{"model": "multi-label image tagger", "dataset": "flat shapes of many kinds, plain or patterned, on busy backdrops", "head_dim": 32, "shared_expert": false, "conv_stem": false, "num_labels": 35, "mixing": "mixup", "residual_init": "none", "beta2": 0.99, "lr": 0.0021, "max_precond_dim": 1536, "adamw_lr_other_params": 0.0015, "gradient_noise": 0.1, "lr_schedule": "linear", "final_lr_fraction": 0.1}
Rows from expert 1 of block 3, named by matrix and row number. Rows with one number belong to one neuron. Each number is 128 + 32 x the weight over its row's rms, rounded and kept within 0 to 255. All counts start at 0. Numbers have three digits each. After the name is the row's rms in percent of the matrix's.
# up: expert up (model.blocks.3.mlp.up, 4x320x320), inputs 216-269
# down: expert down (model.blocks.3.mlp.down, 4x320x320, transposed), outputs 216-269
up.255 107:078097155075189067130152174149108114157099157110129120147150115092119137116072093151081126118166111187087081115137110109136101098178211127147021148097118138154132
down.255 107:102116110157143174077148128176148090129192150069130127140127127133072105101133082097159068124117162126103141142203124132126190102120104176165151126082137152140159
up.256 104:112143181114048138159168072171130097158102141221109079128073156184144072124155174097114171130164119101184092119091109114085149115133113154109083100157110123152144
down.256 091:114088136135172130157072135147131107103085122137169102124085109112127122106162133120136128159167182142137138150061089157177110177092158118136182220170174090141163
up.257 094:171167100150141084181174090136092108142136113098107138140127056165203113085144115085080214117125103173194080100179158105129151113138125098154124123118084142101110
down.257 087:137131103134147143106116129054159119108116147121186197136068122071153094152172128136193133153149111147139115148084089124156093166175123143146143115117166138116169
up.258 102:107110100091150078118145228099116135116143126185115124169097085133107065130098103110099119171141107096114191087096136158128134105122133168083151184130101211199145
down.258 090:118128112116143117114070150169141107167130116140109108089104172162105083062139098125126116072108143076125101153083174123092111146165113128092090155128151149097115
up.259 112:133141136144088103136083137148112175155138148122156155101126086118118100141130084125099101100101185075130117087126101185124126132123146133111141116202083164135086
down.259 114:157116089153160144142111150095078120127102097114106101161157112153125136104130142202126132150160151168144110150154119180103108110062143149198182070066131147106120
up.260 104:180091218113096078142146187134129113129087149136168118144135098060068089120139141127138159072088115121084127085101113095102149131094125100126111085098112072133100
down.260 115:118103179071163142134102100126088131139091099126085103140156110134082160110151121149115121100133098175053120158145135145132088126119081087076117208052064120170223
up.261 097:128155124109177110116061131068108115136141186155110154101113097045118129179150124139175124150121097100085116120156123116130145138128097126104169166153122131110146
down.261 110:183100196137108130134165193112121105126105077105143088101160062094167105113070045121080172133112114110219144111126087112139169136124112194104086130145161134116099
up.262 099:148152122094054127090117170118046090109170149153116100152099099123093172111110076169136123201171211150094159164115140109154157154137111113126117111095165138168090
down.262 103:137100169170166091104066133098098148160047078135107118120154116149115096123118167144103138148167171109115121162060117088136114132098141157141116126119140162126088
up.263 095:164113145179114124120090135166070120084190133076173115131080121149091157124144125167167134055131122097109125109145153209140122160164207163165127095102089113102151
down.263 090:079050140079128182117137126174140164149112089109130094090174125138089151096092146149094146147155166173107097142092154085141103128143136086143141100119119123156125
up.264 103:122105167111100122166153127136151148077159125131124101134135185136180155072144117136137120113102159093202117152106119134131111126136101062155099146077091110077090
down.264 105:164085124133127147185185055108104150168180144123139167099104127132108138115116129106183125141129128117102059089106147113133137143147178131119147058186084092083103
up.265 087:152058127120174084150179108159114083084102096125125147131117162054085179163117079137158148145203117145142150155160116135136104101163113148117129116139111181118109
down.265 095:117137189171162141127128071112064164160084172068103119154117138131107131082072099151174164120127107148120165144115131116085159164118129114122109162134115100080111
up.266 103:096091110097173145096166101131159131144116160172102109180145098213109126161083123101153102157155113104103150100095139100146110138114132126097164150079176146112120
down.266 104:141125099072139091142085094149088078123134074107155138173156115138102150127151148117133082129147094146151112105108098130194089165147179118122114082158129156139074
up.267 104:113101103129114154153150082084168140166171154115082063108124160142147145112124178099098107117083166123059182136141162155157196151120138054116116115089167098093164
down.267 104:201114112156201116163136109073175080107093120108075159171123098144098160171107112154193144123145169126164178125139125135068129098125134146126116145099111174122112
up.268 099:099058150024162140123174099089152094060114144124133140110104091128153087114143160044180094146169107142149099136110135218089132137109116146238132131092123136142117
down.268 096:144124127239118183113095103114140124141163130070094177087103134094141134140127156144070120095172185079153171176128059154165157145105132101119085097141137161131179
up.269 098:136184085093143098132138158166138137166175144100132100072155161102140128107086099163106096164123129126128069115119147105117091101100133114109161110138122104119053
down.269 094:094109166153170140179113126126160150166138082152103140199101162166236134140168118084167192144102126132189083097099113117160073137137142156159157171175118126179099
up.270 097:206139151130103134085111126156138112187073117126137163127147087156178096104120130092086101148145105104147090077141156106137110103082105152108175125149170172183121
down.270 097:137086108196177110133124081138134082146173123219129071119159113075138070157144199109161097172107148139086083104130076141133169069162170144120134077137133094070120
up.271 099:117175111086144068105110130140113113169129104108118144097102213065128094155126113132142089118160141075141121199119105113132093111093147131097144205177159127127114
down.271 101:161093139116110157133111198167153171119089134091116102163133145152150131079115191160077105113083147135112085123149129158100133127090184066128146172126137139155121
up.272 093:115158080105152161078087125096147129090150126114143138149142136029120164156125141101100068134175191122069149155065074175167088140155087132136142151192181172133191
down.272 093:165118132126117150132134102166102142145102135077165052129093141162131151179179075170073135163107147155085071183145129134106164150123148149135158088050088112123090
up.273 105:123166073122116124079130159109122128095136100095172121146142163089094156116162139127109109137130140149160107125149175091141055142168073128133147100172108126178164
down.273 098:113113148126171143113159099120164154127125111140169146157065118150111085159110147143097089134142140108112158129123175113116150148172110136131115152145145133055096
up.274 106:145104089095088136094105096085094156150133168091116126195122158122122148150165193133157181139118103058127175139144153153101122176112149073108147156091151094089200
down.274 112:182124167187114119086122056099095114139133074113154116118144134179112128136102119165120196103112153119140186123168112131136143111123096109113145173132154121103175
up.275 097:174100127075120084106148092072133167144110100192152067118141115119110113143054138102072041146085149070107119111136110136108117098120120069156157146160121123114109
down.275 100:147115125116074127119129142154100106134101125080138093107090163136086080171208144064119156118129088072186126105066135138161153141127133184106114186109166125124139
up.276 094:099089150139103114100147137112140120101173039073154156135081161155124179127188123133128137135151157130112169042094156127173139077069145121089120150115131164093127
down.276 096:198187081154135164159093119128131176108104150113165186106169177094106115181139131154099113194092091101111113176122105108130130088067190069169128184105124124166148
up.277 103:147120097109125123174163096079132140173146141111180123091078168176127100077161101135132096128179110112079095187089121184131174141122109124164156156136217098117112
down.277 115:140150140116098102136112166109101188182178138099124137139149117179089130133162139179092078056157150080055058158098046124040129219137156183066103098130143152112113
up.278 092:141136139202170154130064190117164084175129067099102120124130134114144104104123101144190154086120144144137136127113128128151071130165148114136123140105097091092208
down.278 095:097079083126165110115177135112168113078152125157101100111153110170113097091135152166105168163092105120099135163148121083103144132070196133094118091152170102115113
up.279 100:106170117148110108114158119106093169112178137122123129130142141122168087127167117100135151143169145091122122067149108086124129116123089178055118129128090049136103
down.279 097:149119109071124175069168142150132137114186147086126144090045066091091156153188145139120163139122127132119119145193100125136147090168164101126119145129151180080073
up.280 096:163108154115144172123218180181096114142129108128118107124166096147144146160207132104125094158119112203066178098178116112113113119052100121130137132064123154093079
down.280 095:083163136115151141107159097084182122192123134131114165158125119094169126125125165157147114114159138144094122081254120222177132098101162085144125130135088106156127
up.281 094:125121113105168120137041127085113115138140137149117130139083165151137133095129112120127144156141128136159149175121090146163087094141162058049110093127162105132094
down.281 093:106151134119099147110139165139183184103115145086146149145093094081141113158122137117128150145210073080115149114175076094140117099183138157101111158096117138144144
up.282 089:056111131093098148129156164126091141122138127092111145131096099176132110139160156176152135174123098190156125136064091117106137130117184178117045155126118102133141
down.282 094:186107131084162105090147084099158160158129129154112149089152136125136082091113085122073146177090093151125169108091104144175149190137161139120112141146160136053103
up.283 096:130139100141120080199119109101110098135151096069137184124123151123117140124170117134115183069151144133159121156067183121178153118062107128066099167097140128169139
down.283 097:116154183112109080099061116108136157116099153120113178096042131124153124143114074137146131130152123131139108167137184131172163138154124095153117136128077102113152
up.284 097:139160225146126127126095084058156141118170124070091189122106127111164213086132191124112157176132120144152135213151137095133105095154132180136132110104113154153150
down.284 094:150160105069117137108136167170135106106119102185113184146123105113106060102137132157179165087103114137130130057136139150088149129113162176204091118161087201105255
up.285 105:104100142081170147163056098145076122128125124071106118128133141121145103121103163091116088189150103165148169112170054089115169118107127109137087115157145146124145
down.285 092:166114127122105152115097171128173121155162080166170135107189124173162113128107116150128127151136201142094096157154107111189112139153154114159155098151089162152104
up.286 121:150087141107150159151125146127122172124127189138130170090099111215119088068105124100180101113095151148152138106135133186099148134129167169074081127071155160167155
down.286 117:167071130162186130158166135151172146137126103107151098132148144118130180160106124187115078137120113107161131136096100112127062097143133085117120135136181103150132
up.287 105:108087192078110168113108079125088142134100155112127174127053131076177103058066081066151200113099157149103123146155132111132112115132136107079136177097170160151128
down.287 111:115109074164104097109135084110134080089099128137169157146143175068118132161119120108084161114151124181133169124138150098110147070142083139171080101125142101125143
up.288 094:111087109173050108185104118153133136097110146106071135161106123188187105095167149109130100151078122097157178128176127123154115118197105167118136153126092122136167
down.288 095:125155161107204123094117117120128111132139151122229198107150143095112081136086170085128101049170159134148100222126148113097151091091094094107118080136067126124099
up.289 094:130124151120134188102154170092091109143165162158158167131091125136114119136137126124129092110158083192091149095132101096156123102128115182111200084096139117090154
down.289 093:108154087170130142150117157192125164138133148127115130097120142134120175176130165139121140156111198099112073096162180083076098181157138087148078081129098125080094
up.290 097:126075139078133187099198115113164127071135138110108147123147124119093174123183163104156138173145104167167121109151122056123137078118099133148180136122116075124133
down.290 102:108126170163080121112066072102156156203126105180134120080158121117136111147130084133084187145086161139119107131072111175082101087174186128169167101153123147106141
up.291 103:123118136123154119073108093197151174127129163109151113076098095120102122181109085175145127143064064126148135176109117141196144134136138137158142090164134077119081
down.291 095:118107146226114091140125167123173060098109145151052121122106131104177111139117096126157152170190121144142082110092150155123133080125133143174125163110104140092116
up.292 095:164113108138176145143127096160107083179157120110101148113122083167058124199094147110070113121101138152086120111102112123139128154131164119117149098093079112136129
down.292 092:140070065138129174096092148124099132116136074152169115125176113144173094116128101129166191154144100109146151110148071110171070178133089077095132156155184127095113
up.293 095:165110140074095113108108171144118129101110153133109177135121110072165154137117144180116126177164100171075148109085085126098084116101108095140097151186110108140130
down.293 107:138114151132115086140134127112148129116087086119164115149165120115104119151114154103121187094142173095134149113102099131104122095099133246179126116133116104143122
up.294 101:120146098169126160121097073104143088144166105088073089189096113061133125120130116161146156074097151090131147113122109140149134127074159115108111132130149127145124
down.294 096:158157077101145091054091143134094115155112115121156105077163100129115088172099118081144171161072178169178214112121119080094170104174129152150186125116133119103203
up.295 101:094093193133102140085006113097131163087062134176110133151153133093159130169103141097130136098125111148137098124165159128089135100119139151202108133079156137224143
down.295 103:157178140148123080132126100144154107153139144075135171084084166122096117136085139145082122139130056104140167160068132118190136189129140148058091088179118122132131
up.296 096:192131084135101092163022079127194133069112134122116128081070179074107143158133140120149061168151081121110110088158131147125126168125106144105103076151120140138091
down.296 091:060142147122119086172142138141115067106118097128124131104173126054127204108103163119052142107131090150159115094172141097114129136192221172175119116121092127092096
up.297 104:140153105166111172097136145095142100133087099154168137081092151074101083194139167119145108071072118141151118167155100165112112126114124152106124163078190131119130
down.297 095:165074138172187093105085126173209098070168106139130184187089094122155106093090148123141127076135142102167214173123159098073090154127071127143121095137093149120104
up.298 120:126115106137147139075151171122052135114167152160180092113078141148097136148118101145167153170158164098065178124156069108213186117135104154077121118163121135160149
down.298 136:152125129164116096061068163155076133131107093127085129133124156107143152144165113127130144067177154052150077103141141121137132168137091091093126127164133185078119
up.299 095:145128144102131144136189079113118177160128086061170101145117110094143110148134133111100116157133085110200171098114152136127122091131055134157132145117155079115114
down.299 090:112141166156204112139093138135139136111094094122125157115174170100143127142121103150098144170122099134148122151100119173145099146163140138138147078170109059180176
up.300 096:123157057150109103152175169089097146162105095132148117168098137128136101099140151128110135020102121129188136081159100163107094107169157108129138151118175150185105
down.300 098:143117095089066108151161128139181115145137127159160122130189099156090130113139123130128105151095088103143130149078180055142094129142166099155135113098115150145190
up.301 099:092120161126141145110168129172123111120145110116097168108113160098144124116157194144061165073132092180127090143108084097123191114176082107203083104172090109100137
down.301 095:128139136082100182127140164129144151122137068118103128166113186143145114199140130110155147158141142147082141130108097124159139123081144086126051115075098151122088
up.302 096:129177114153150104166141101110102109126168115131180178185163119157120168099130157114104102169129098133137103099113088143120108142134138120116126196124177149066108
down.302 095:088092093161050161144181165153115158136122079171149132094095117112199131169058117082101193147120192143133125171157109112141146119135131098181149123081163161156121
up.303 094:101125118139141131128150132195094123077180068141111104140124127173166081108150152140122210097110092116085120127095083092137084100112173187129155074148173125152127
down.303 094:110175107105114167119126158113108151132106169156151169148161093118110156145130090143153166096134138140102134088181092188181142148143081128123146132184164126121180
up.304 095:101034201119130112077174135098130161156075136113163105139146098125114069123130159108168183114073151164070122102133138125129119167154129156090082110113123114144124
down.304 095:133117113070166119101131127162139117132082083159070112175072095180136126065149121114155147108146085095118179141110182128147061172111150075168119157099148120159109
up.305 093:170126152130159069203167145207155126118119067091130126108204140128172039122137138098149128131147118139066176087149031137132151098113113159123113055115107127147068
down.305 095:158159110138122152114081114116133157057158205202112135092084116108144119084136097132054162125125064173051108162128107139181105165102160091116118166141127101154095
up.306 099:108102183102166137076157129139130171078141102126160123111058103122093133140117136204120062106128190059090126135127171143115073117183083150194124145164110155118088
down.306 095:106150147117134152173055157125149118159141155131100112155091087081137150173115107113137139169141119122150147114166090140177154125074173143090178175107103050123116
up.307 095:118086162093141158172134194087096126065094133127116127150198153112116158112113135083132138171090134131162135079142106086100108081139130182107102106130144083206115
down.307 093:073125165070124125144135115162103175109111159169206126148151125166134115207162178096110126070099172104118116165094150146152111134105139137186125122154142182149146